Rows from block 4 of the encoder of a small model that predicts nearness at each pixel, named by matrix and row number. Rows with one number within an expert belong to one neuron, the router's apart. Each number is 128 + 32 x the weight over its row's rms, rounded and kept within 0 to 255. All counts start at 0. Numbers have three digits each.
After each expert's rows are labels from the 100 images, of 14976, where the router gives the expert most weight on average: "place" is the part of the image that holds the peak; "responds to" is what is common among them. Only what is clearly more common there than usual is listed. The data: rendered scenes of toy objects such as cars, trees, mugs and chairs. In brackets: how many of the 100, against the usual share in percent.
# router: router (encoder.blocks.4.mlp.router.weight, 32x128), inputs 64-127
# gate: expert gate (encoder.blocks.4.mlp.gate, 32x64x128), inputs 64-127
# up: expert up (encoder.blocks.4.mlp.up, 32x64x128), inputs 64-127
# down: expert down (encoder.blocks.4.mlp.down, 32x128x64, transposed), outputs 64-127

# expert 15
router.15:131134170177122166078151096154119117144187093086062149125109116136137100098113111113135072136133108132070087115106086114081128117144114139151067173151134170084125146079185157136128154078137162
gate.0:060144150155161156082088110087137102122164123121156075132134072122168159104133096148127162167164159145131092141132100124112106111119116076115113147154184042183184175188158127151110220048133122
up.0:114097115144097104138192111179123093144095084146103171101119117166123139130160097104179101061126093151146155094161114136180133149146155178151123077098096140108113089057097137119145113223084089
down.0:077091043165093121098156096096119138149102074118130153126155147203129220183101092165099137129126175101162129127159117139129151104203148151088145154146145138131150131118108167118095113081199147
place: bottom right (34 vs 14.1)
responds to: count: one (87 vs 33.3)

# expert 21
router.21:067124145128121134115085173090118130128206120111091173123133110093129164143152098106130117171138137145072087127141160164068111109133099138118049196165086162078140087137103126140137124077176127
gate.0:057127099084151096179100110172127122142139162094146120118146127092147144089070129071098112090165077129105145221141149156115107116150123176171176107119147082141128118161161135099168143125201120
up.0:203119116170098133103214154125154132139086076184139099099123105171086087114128147179153138101080160139175158048096120085164145153122205076140125102112123097136114170110096143114106111134082126
down.0:168140179186149126118088104101093196126150118140094132113164105119143078110080049167165176136125141134164174119079139093092124131055152160178127126172104113132138153145132043120143132095132107
place: top centre (37 vs 9.4); top left (34 vs 14.1)
responds to: count: one (95 vs 33.3)

# expert 27
router.27:161126120145116140106119123181136142141143054127170170150159133158203093165103127085128101127109147102109109164201153153146137112141128083107169111144111107097106086118182103178118152190109155
gate.0:077098058190113099141121224109168111095148204182082126113185109173148088123128134050165072132142126132108084100124113156122105147121151099082091132159159151175119107134148109167095119116102143
up.0:138156189063177131155096065165100120157091016099156125098104121112153122140063140109104127125137137111176147174120163133139137113121072138132115169131131139104161122150145112143107120135118159
down.0:150107135083097177174153155086106159124115116106112204125137095178116123103123108114147170068163171168097145146163129156190171142143114151128160120111120091156097067115117138104139129146078090
place: middle left (31 vs 9.4)
responds to: count: three (68 vs 32.9)

# expert 26
router.26:088080153118074133163111153125102089148190087097130196135116147151112121117169077110148138173140187134144120166136138085054140108147132077146088112157115084111102077122149162142088125101126114
gate.0:155123103186155203178078106170100155077128212104147132109104163129121072074116127169139132069126128145108139108098123146082142105174105137146151134117108104136143189115096177102169122122086116
up.0:119112106177146172196068151138117136086162170121170141111101143118105117118165117168172138073129158104119123107100150160119130066150119117123172116142086072109145183110073188096184120136137127
down.0:156106082103109094128196043195150169116106116143094111130128121181107150125072152083151125109102089137147129086147170070128175140169139100179105088159130085109115140166097201152106107125114154
place: top centre (50 vs 9.4)
responds to: count: one (75 vs 33.3)

# expert 23
router.23:151061150140105099185171129077096108119113117133099172155134209136061142163084107149110128150173154133116096108154148148138129146107109149133157112062085163147144089108147150104143108092128152
gate.0:090122138173118092130055132028142093154162117191131090150093180117123098163083106156119110149124119109131124117157113114107064074100112116179167114136144152166130120086162103107166145145157115
up.0:110105121096122165153115175121134190127168082189178084146151157099107098112149123133084074117084139138130146149144131142079100091113085133076177125125070130154138184092090138045166094124171140
down.0:131143169124139166071087087095117057135155134118097115110182127064189149158084139066090094218124145129174166086138126064090104081137094133138082119138099114126150159157132124063091140116143148
place: top right (40 vs 14.1)
responds to: count: three (72 vs 32.9); purple object (43 vs 16.2)

# expert 9
router.9:146123108101065135078167134108130097133099115148167109192124123157096143122151096124127096123121058157102136194114147202164119158118097083122124098171159140144169141126148106137154098062128092
gate.0:139071138114121179111142088129141120117176093198178162155148099110148202215072114152108109115120068087154103119112117140115087112126098128112145160158125148137136118151111129139131214123094118
up.0:089187089150169083164115135134119119166079167055106066121135147140120041038168135089160160123145168181152111116138145114144164120140199135129116129097128113116122184121162127118116076136170138
down.0:141112143088114096104166094137118106168142160054136119071082130117083081142136162128107128107094117140138113129144108180169132117149098118151194117100140115097129114136076147182164104079121091
place: top left (78 vs 14.1)
responds to: count: one (67 vs 33.3)

# expert 19
router.19:191077101101147122137128131121145149136154139124162119133089146149105111176107171105069114085104097076167152118096127120180132137148100169107189103083079096083181197160105114115142106197101158
gate.0:162128146125113120187123050123142148138149149104168078088149114160081143160141093099092129178133095090107143137119146121216060141144125117153147143153164114070075116100098118096122070119057122
up.0:063163075126171084082138129104133153132141107151140131150136172123149123132106150148157104117123133159116094136162090122102134098119147117096138154148109095175111111137176119148101174132132095
down.0:150078191110127113139124137139169115125110091128155078181159105136073163142179213097063172161097130139114058109087085126101146100112102096111137149092152140136146106165208125087144104133125105
place: middle left (37 vs 9.4)
responds to: count: three (63 vs 32.9); orange object (36 vs 15.4); red object (36 vs 15.9)

# expert 11
router.11:102080065102150108120222108146106148114106139121090163135102124141170141148100147158145114104174112122069111062097137126092080144205128160143176127095152129129120079094174121098114110139119080
gate.0:197127115198150073123113127153133135156096149086109091101137147136199142051134167115128116137134148123118109080091131117121172123158104151124175133110158070071129120114044110151117056162146092
up.0:145106109091169127120097102103148069084181166075122163132128174075139139140115115121106162166167182141154122126134140140117116128172172107123149177129084128138155159142155104122133177086168149
down.0:105047167151121135142077137140110099089172142173125117142110129100099112134103057140138098096110118093104126164155101096169085146207168129146136097175123177114119097112136186147145136185158156
place: middle left (57 vs 9.4)
responds to: blue object (41 vs 15.9); green object (34 vs 15.6); its colour: teal (26 vs 8.5); its colour: blue (25 vs 8.4)

# expert 18
router.18:130123124130183171117137174131184152090144119146128152141139139132124185124162081075099101137141143163110112001118123139115097060138132080153076080138152149149104096082074083158135120106174124
gate.0:119101128098143137107170136156147219089088159124085137119137143133108164056114132119118120078120119188126128078149100096126044115166205087205155135097123161146140120120127083177186118172127157
up.0:113082160106158164115138144133169192099070174126089137131133147110123152066142146119101139104128102163117122047156100096119077102139187069216122110101134144157141134120108065164183139170122152
down.0:145144086105132159145133144178138179111155167138096148143132112135140106162156087137068201142100070174160113122174125097126175104113154032185140136135101144113178114127122144141087157180115164
place: top left (55 vs 14.1); top right (36 vs 14.1)
responds to: count: one (77 vs 33.3)

# expert 25
router.25:131170142156138078120079137102132156100087140105146171113081138117204121153155162097112177100100112123174184077095109104159125141128093142131136135078186177177087092128128130123098110143140053
gate.0:108110065125110124116146141139177165093112149130107127126162033153134108112135147127098125154085166142100130122132115092158117129225135132165165185119148148131097131118123078100134116153061158
up.0:104123163091120071124162095093100125148138147146104131142210103112194134104195098134095140138102145122137000128132099132147103132128182134136140165104104093043202178146127125150090149098136147
down.0:073132138160100160130132126114134106136178119126149115119168142129101107109083086134154113146183075082073172154160078145158127169135091165152172122194153136142122122118075134092134094161065137
place: middle left (32 vs 9.4)
responds to: count: three (60 vs 32.9)

# expert 8
router.8:051095119118084113103105114059187126145143134166180096126160097164106149135101119155142208105195103117138135093086156125127135158103194152137070103075125157159122130130114128152156131148138127
gate.0:113095096152083133105106108158159121139211179140151132087104144175106113127124134131149120125173107143142081075148097086124127113118154135080088172105084157172164157178096087157144126157160174
up.0:071155126089135092146082180140097102104134080124160082116176126219107120094094112119170147111130116159118117158140133163083096096107110180100141103118165096095029150135144133166171157157091151
down.0:180106162074152224061091129081150116147100146103116149115210152153106178093086109086131139125138132097096114122168153112123112106134160137121099144131136137163148091141192139015079069125152169
place: middle right (26 vs 9.4); middle left (25 vs 9.4)
responds to: light from behind the scene (59 vs 25)

# expert 5
router.5:136140130098134134098182131114164141159090139163159133189159086079142113110161128117127123166167143125115128138135101117107106133123165057155118093161111095139107164173125068116138152105088118
gate.0:084118139112123130087182084111091137130125115160093159155114107088152137142155167128118115120183131088146095101063100116146169126161133127114122164155154112129098053139158156089140111125087122
up.0:090137141111122140086187074104109151130142104148079159144112112082164148142141177130114124128191129077150094101065107130135164120178137119109112160145140121129100081130155145099133110119081126
down.0:113160040169096152164107126123100150157124118135159146123140129163142119118159115121116193120149122165118148127073058135132155152125124175141155132103148134098137173109142141082166051144123152
place: top right (73 vs 14.1)
responds to: count: one (66 vs 33.3)

# expert 6
router.6:131139147132121112082080161129126128184142113140121109120055179125120094116193115149128104143132145103030140154156177112104152103097159087105059144138162135131113085072128117095102110124169130
gate.0:094174113144105113099097182205179143089118115133097150167093174094140097161149110130171129104104126112077170139139159064129153147103128095181097127124193167109127080082145135167092099118153125
up.0:098063156105170149137125107147116149182150112179124118109170102187152179096088173071132096161114104111106079139115073158103118165075154156121146111139170114131117144152056127057138185169147109
down.0:122153112157041121121086100099187150110137125135100088144159175152158137206135139071104124139152123186108122091093147108093116092131140146100068205093179144124121082098155109128157158101102150
place: middle right (32 vs 9.4)
responds to: count: one (99 vs 33.3)

# expert 10
router.10:107162172092104196094089150105095132106186130122092181170116103142117127120169106130105091164118104093148086190093123125092096183149141085100057199130142175095165094120106144142154129127107155
gate.0:102128074094079158148151158144145128097049110076150136132171124081174161138095190117126140134081143106116114153134128151147125153151130135153136110097163085098112126129123158155123138115155129
up.0:102141092112083167142156149159141135101066112087148140136165118079177160149099193129114136147094120093119106157123118174158124144141124106145130128096167099096124113127120157143120128119157136
down.0:117169144147133064132146111089165090120085131178115119161108091093137103076214142098153141183130145161116101137177152120176132118136119128156155082185136138156165098137119138170122100111152066
place: top right (61 vs 14.1)
responds to: count: one (98 vs 33.3)

# expert 13
router.13:112169122158154130150161112152120131105112170102085098095178166166056087082059180134101110092114128176158147123145130089133102136117156169173124124158212052111114123139147125107150138112121104
gate.0:157164146184095153147146129162093118165120204091115050119114176131090089084103153162172083077120097158168149083128121094108171117090147178154114140158125127088067104157167169150146159088147123
up.0:143114141114136109102192139111063164118090167068172143099140168172166127141136165176085170125121180121080150137163136095070070156100144128152115161127115101095096122133163106122123178134135130
down.0:135123135139099014140129216138127088116097151112065123180077159082147161097135152104154102129137143107092145146079096151156123128140132121153091113128100146164068113129195068163143131090103124
place: bottom left (45 vs 14.1)
responds to: light from behind the scene (54 vs 25)

# expert 29
router.29:123170165128118152103159195130140105129186097101100139124125115115109142099185115145132146194130140111061111097164140119086144087128123147105051177163148159113186078159133118148057165164129102
gate.0:148126125125161133137077128181114176144148102124221100137172121105099167075106101080127174112103055092098068099171102166118172118175114112177152107150158139109115137182134172125125108159089111
up.0:115111129135102124122169131069116096127111157128048171113082118169142098194154157208131074141134193143172204163083144113134070136063151123085116130133092125156135135064122099117108148100143126
down.0:130158152161121143134078132084180124057114141117114143211120097098148147192051150123140176150130105103100110176151169187140100125101156145184161126141145106133155088147140136094099105153144135
place: bottom right (36 vs 14.1)
responds to: count: one (94 vs 33.3)